Weights of a small image classifier.
Training: 13900 steps, batches of 384.
Rows from block 4 of a small image classifier, named by matrix and row number. Rows with one number belong to one neuron. Each number is 500 + 40 x the weight over its row's rms, rounded and kept within 0 to 999. All counts start at 0. Numbers have three digits each.
After each neuron's rows are labels from the 100 images, of 14848, where the neuron reaches its highest value: "strongest on" is what is common among them; "colour at peak" is the nearest of a few named colours to the mean colour under the peak. Only what is clearly more common there than usual is listed. The data: simulated fluorescence microscopy of cells.
# fc1: MLP up (model.blocks.4.mlp.fc1.weight, 512x128), inputs 0-63
# fc2: MLP down (model.blocks.4.mlp.fc2.weight, 128x512, transposed), outputs 0-63

fc1.320:460559410541466513516534549488432503537504496466499507542530473510510579515442473472559499430566464487516534538477467485514453516511489496448475504467499488490548403495556483460441463511496575
fc2.320:460409476466491463480471509511446506531493484480450545520416528447465497428534477546503504562469574557463454509531513500522590471541477491565537464570535505533496456508494507471487491494487514
strongest on: yellow stain
colour at peak: brown

fc1.463:521423510527472502526526479536507413536528484502435547490526536611499390516553475418502522477605513478405524474562496515542472464560471508499437519451466524455528533424520504480473512501511483
fc2.463:412510486529473573570477464471462477509532416462505494480506533416516456489499531513480459587527444536516468512580519569495487533503543521520488485480574531477459523470496555450511531462538532
strongest on: cyan stain; membrane rim
colour at peak: green

fc1.223:571540480525411484502562483460459514467485507508534419577508538467479474533542460548506504523563436474497519527429538486465477491485544579506501481510444472507444533493572505490485450511538492
fc2.223:488540506469524493516482429484543544443563533558439496516525479569444473479448497526537501480532535463558488509476487489532473453476484439406524493522562496519476518498554506361469493456521488
strongest on: yellow stain; ring around the nucleus
colour at peak: brown

fc1.345:477468511549468467468466493481494523457518490485450571544539470556413517437533500514515470446475534543501483487399547497480448468448511526441556484502506559486430503502489545549509520502529464
fc2.345:580502580512492465476482534571500441508457473522442445522495460454540501528497478493528495532504500525605480500499439484518501499498510425565471519517454484532555512508553459459483483458545523
strongest on: magenta stain; long thin cells
colour at peak: purple

fc1.494:508449545516537492504456475503538510438513516444502426432533506522495494465548519487447480465564514502486574525485451503526498509489486480464523475486525522403486383541415543486507501558498473
fc2.494:527549527487587504531406458469497436450493475434504482525517485488555510433541591503441533549470496491614515556471496466446510466496455480519545511476477490556509508526546454502542539533495480
strongest on: red stain; out of focus
colour at peak: brown

fc1.117:451494465498483483529452493499543440464457455463445514514444569456518513537502484539448515493463456536502514571455528489480488474522422468538525423460536474532553534487492533549454470523537470
fc2.117:537513550496531522453539562547470483508523536499442537516539459538437433532471546443519489544449538436493497441495519535534500519552536480491493563576440436448521531548534522522500492515384530
strongest on: magenta stain; bright spots
colour at peak: blue

fc1.476:499543567578476468474478481469517481450505499482490466538483537572405532483494481548427534437495505495526513496400515487480520442476542474467520515456522567475419501468483457457581563478542431
fc2.476:517522567551495483479459428527500504495474501467465517541494475489510528484480510496545458539451544627508419443516561552499469528485505522515509518469446491504475549473513564525517560420570528
strongest on: magenta stain
colour at peak: brown

fc1.98:540508464458478502459542528414519565516530488482469473558524459509440439517514531451494515473532580458540551501461497527476481457552529583415531524462464453476512500497485529517503460547449510
fc2.98:470442543479581483528462473486475546516458503491484514428519550495434452439547458563536458564551446520526475536545463536505521518466447471529527456552519529537416517521525422468499597512508483
strongest on: yellow stain
colour at peak: brown

fc1.216:526544504530444499488574430490466502539492470492464554509441490505401504491494478524455491496478524517524473464441567499489523501546502465433550466487475503441488531467563473432412513476489490
fc2.216:452503505553585500528432511525521514485516610548459510480499484542464454531455552480507555555492501487429525508493485483513503425537530493520429508568451496560446498435474486546486465430534458
strongest on: yellow stain; ring around the nucleus
colour at peak: brown

fc1.132:482471600548446495492425509531461482465514591426521518512468504539513614435518499532545518506497569440552506529458456481520559510446525452456532465468564510484476439526530467507428475516486518
fc2.132:565514519522548454523447509516459533496516532493493523445561515499458421501551524501579512512512514444463439543449540509483516501515478460509511500593552474464487466474508475474506456570455500
strongest on: red stain; out of focus
colour at peak: brown

fc1.308:548490552577535482459576502516487469472416471547487482585569473526524519476475458427437542492420514525410536558548516502481512464570492462504511489487455507487506517496585487537540477504493497
fc2.308:440503533415506491484504494468464581493553505543533568457499532465537446487479485545394475515477521534529487423499495535534487526489427476508488485586484537422477468477493504449469532526503572
strongest on: yellow stain; ring around the nucleus
colour at peak: brown; grey

fc1.490:525537606407590505457511487539497435440531484561433504514484526562462529537478472559534489508552548475488523433383511480520510469553495496487516531482467448412465551465527488460454525468481466
fc2.490:440544477543509484511500487511542591459494543475480536524552457516516473478510452541565476505467553491450524502515490514543488524488555464469495420603520498538480451481512507483500508527522517
strongest on: yellow stain; few cells; cells: one or two
colour at peak: grey; blue

fc1.465:585526490556490491520478459525506522465519507493429465554469543492486500530454452533511502530530530400536535489444502476474450461522525575470472531458474395468547585414548497499470500420449443
fc2.465:420532491571522524482493512541493553440591515502455509484478466598500480460553478512503489444502460462470524433513500450549506453504437513528555548613489513560510505538499513508484561485535475
strongest on: yellow stain
colour at peak: brown

fc1.200:471467458412525518471618522433501529540513408480495476511492576466400575489514465515516497482543495543525517531472514490469518501550513541486458473451540475465491503495493536565533528506505437
fc2.200:421433585523494535490520503482481471531445498489607517512462505426475509480524488522510476586533464550525538498490496506535521558473460438549530524454476463528414548507502540403512580450511498
strongest on: magenta stain
colour at peak: brown

fc1.6:470554438495542531567525487467473532517530438519446441500507485470437492532477449507427456544544561437461544528555469508536505493561567525456465496553464518445515525490493490550536475562538493
fc2.6:474502546475495511506469520489495479455514531509486536562496499542458505475501506551625536487555438513498573561562522485552517466490505452475486535484486504502562467492439501420499466525545497
strongest on: cyan stain
colour at peak: green

fc1.189:491541487493454502493538422472493515495425457499557563512530495595441529529494511534538482497499520531476460491378482521493520449510528439442554501528469503391451483489562484471441466446465551
fc2.189:455456510525523506509431547446500530488510481562471551491521480483577446485501470507449542476433449561522511478505536532499474483492553552524505474512490512615540464502510537516587524530537515
strongest on: yellow stain; ring around the nucleus
colour at peak: brown; grey

fc1.388:589481547623460452517458481493510558482505549508386513466465501554581511454501501472494503462493516509548540546510525497529478559451491556530540460502533545490448426504460539427523495497547519
fc2.388:440518573530512495535428470552449515479443481521489403507453515437510521464567530471496544545499483566567439529550470414506505440467494509487496507456550423559498502461575477416516613437483483
strongest on: magenta stain
colour at peak: brown

fc1.372:528502503472490500470554531445509519525470496553466533561548497518455537490483446546450552401495549428518490529530524474502514530569478539422565575498494489474449447489515493503524488460461514
fc2.372:491477591490526469551459483549485544561522516430521552475480565456456482444556502553558514522543537512479437544406524554531492505504454579573475460540482419471485540475465476437454563518481494
strongest on: yellow stain
colour at peak: brown; grey

fc1.153:525487486483480452483495483399468484520479416542490521493519541482544536549461556471479513508518556410562529505501472455477472529474522457524365551422504485493530492484428497494450486504448508
fc2.153:475493480588509443552458473497488508472470501519569493473419488490477489479505481580535475498514580490508536533539533468536551472469432499456475497572456526543404481475516431529467514425554495
strongest on: green stain
colour at peak: green

fc1.471:562541598552509476508469451529467486507426457509500542475450527547556541537466458588454529538423547509548525498456553517512499458510492501516539548495552489497492501468533502402395525441497505
fc2.471:444446537524490538459422536485493487469464487499429525534561512617528390535516537492527525523445486521495485445608488480528458507445450479516491497511491456535563537484506525471561465489454519
strongest on: green stain
colour at peak: green

fc1.242:549540484495469519460525513387495510596508456528539491549422493511461539477508529565444506458446526457565499524506495511505512516493491553443470584489454457512493426456521485500451573471456489
fc2.242:478502496550523556543449443529504494513510519508549462484432498559545476490487481471500461555501470558466541479556483484549499523417443481547510452485551523466493546524544453550546508471532492
strongest on: green stain
colour at peak: green

fc1.279:495431551491535505440494498454474520434530496487539513499501515550518462517557566511424470555513535499519477524459511518483461487518496414504528524527466515475356559510533450497486473482499459
fc2.279:544575483559486530458499514553548588533513528541491536511522438447529532536461472495511482463476533482446461451493483505498529570453503591497485456522519536528590456484503458523495459548452538
strongest on: magenta stain
colour at peak: brown

fc1.355:575584472493508471451506519415485525540510479510440527549468519499496477471422518513447540529586557517474473528415506469451489486487611528447505517441494522477508516433568501458455410491524444
fc2.355:443471520555500519513506555527491512506465506579450469494482500557459462447517530471546488496508479474456569498471526480516499574497490506482517504554497553590441470480427554545520584458561461
strongest on: green stain
colour at peak: green

fc1.142:504551427414517555493556445452507450557467429482513557533533543480415516500479496540463525477503467450451534510495548559495460520548531458534478505494497412460446578487577538557505507543501526
fc2.142:505489484509546493426453552533553560487571603478455576513475436451486548485514467437457486550520520432448450436447476546514451526533544510523492463506512501563573427508478552570464555575464506
strongest on: yellow stain; ring around the nucleus
colour at peak: grey

fc1.431:513542431424537455476505506389443573562488429423512491510415507473458567494474487526519537483549515538486489540422441504483493545452555496478540512498523479442496463471518473482439477537497549
fc2.431:500468529621537548503430492520513534555570488534544473539513492518499497547446529484506502526483506440462438534443508564536444446562581519492464489558511463472493474467521540534537583498520477
strongest on: yellow stain
colour at peak: brown; grey

fc1.252:525494425523460528509530504452468519583489500570492501502433534497542536501495513470502525457494453544448497479569469523522475463566517551547428511491443513475550457482560517524483508452499536
fc2.252:449499509562450608498468493504510465450435481489489501519527484505498466494503442544494488584498485507537493485473519530532564541448455427459576466497577494471491543424455543490538544506560448
strongest on: cyan stain
colour at peak: green

fc1.127:544509551451478471524582540475553565525512476422498511469498603459530527499456515509429456502545573538522484479541477515445473485540488561544445472489407496400566501497506483512486508469496532
fc2.127:468565518596482433509466412456532475563530494568498484509503486512585527501423568529530477450518458509447487460454545508505468517423483472489474540474480511517473540452501533553419524447493543
strongest on: cyan stain; cells: three to five; ring around the nucleus
colour at peak: green

fc1.387:487526454577453543485528465465484474509416470539663574563469481527444500526534507494468538509469531452481462503501567519499477495535468525482499474480465530559525562486520519462494553468492494
fc2.387:462510456460529530542492593462525543511565511534400453481520517538574468522472542533465544478450474554415506466467519437494507532506507476512484485478542470416495505484552508603526460457500490
strongest on: yellow stain
colour at peak: brown

fc1.435:455476491523445471513513514507533462494465527460563498584530528494526545456491424454408537550510486465464521484526477496519464578554557516544485459542467553537496602562483536506525468492479497
fc2.435:499503514548513564521520499408503508544508483483400566527474537598506465497455476554501482465454501573464506505471547521548486451463502440517552487518566499495427498535495514566457514441515506
strongest on: few cells; cells: one or two; yellow stain; cyan stain
colour at peak: blue

fc1.266:501501495445575504491546498415533435484524429537547459505520519467447558494474485519457500507468554561481467534479496499480521469532470482504472538497474489478441533466509503498518562527482459
fc2.266:555486526497489449535598476480508496550508527541453484523510517503477542527424480491575465484554495542451511446450464483512481489451454513541546522568504530471436484427460578563475506445506507
strongest on: magenta stain; ring around the nucleus
colour at peak: purple

fc1.88:597507432553444526453536492503486546595484462481470504558503484497439476485471495513513537471550527463526521531511561496439563465527525592399465536450481524470512476477526554431488510513504530
fc2.88:464423573448494498493522465494505507531463541559564455448476556475459464446553490510528465524533455517516542540537418476573476516461439519593487442546499497500438493500482427462547506480493457
strongest on: green stain
colour at peak: green

fc1.183:543495542477509522473544533481536576559514487555443507554583497459535481482457462513488462512555516466488513526510476503518542572506539576533462509529494478555536442456503448482480555502448478
fc2.183:526512520516468435452466450527512510466467524493569514448473540536532496541510576516502464534576523524524531494569432517531505509470435443518541505449432516532460503537505499416459523478528499
strongest on: green stain; out of focus
colour at peak: green

fc1.335:506502567578520486517449508462522502501503453499436438477487468487485550442550575509497539454510420591485506512456538473460491460442518538523528480539562567501449410529506525453517503459513449
fc2.335:437524520421521474485462447479514503376533472462462467503454526530449466451520538544462519528490520477596420527578502444512490479531502439497511484508528441478498468524509493562527518485428529
strongest on: magenta stain; red stain
colour at peak: brown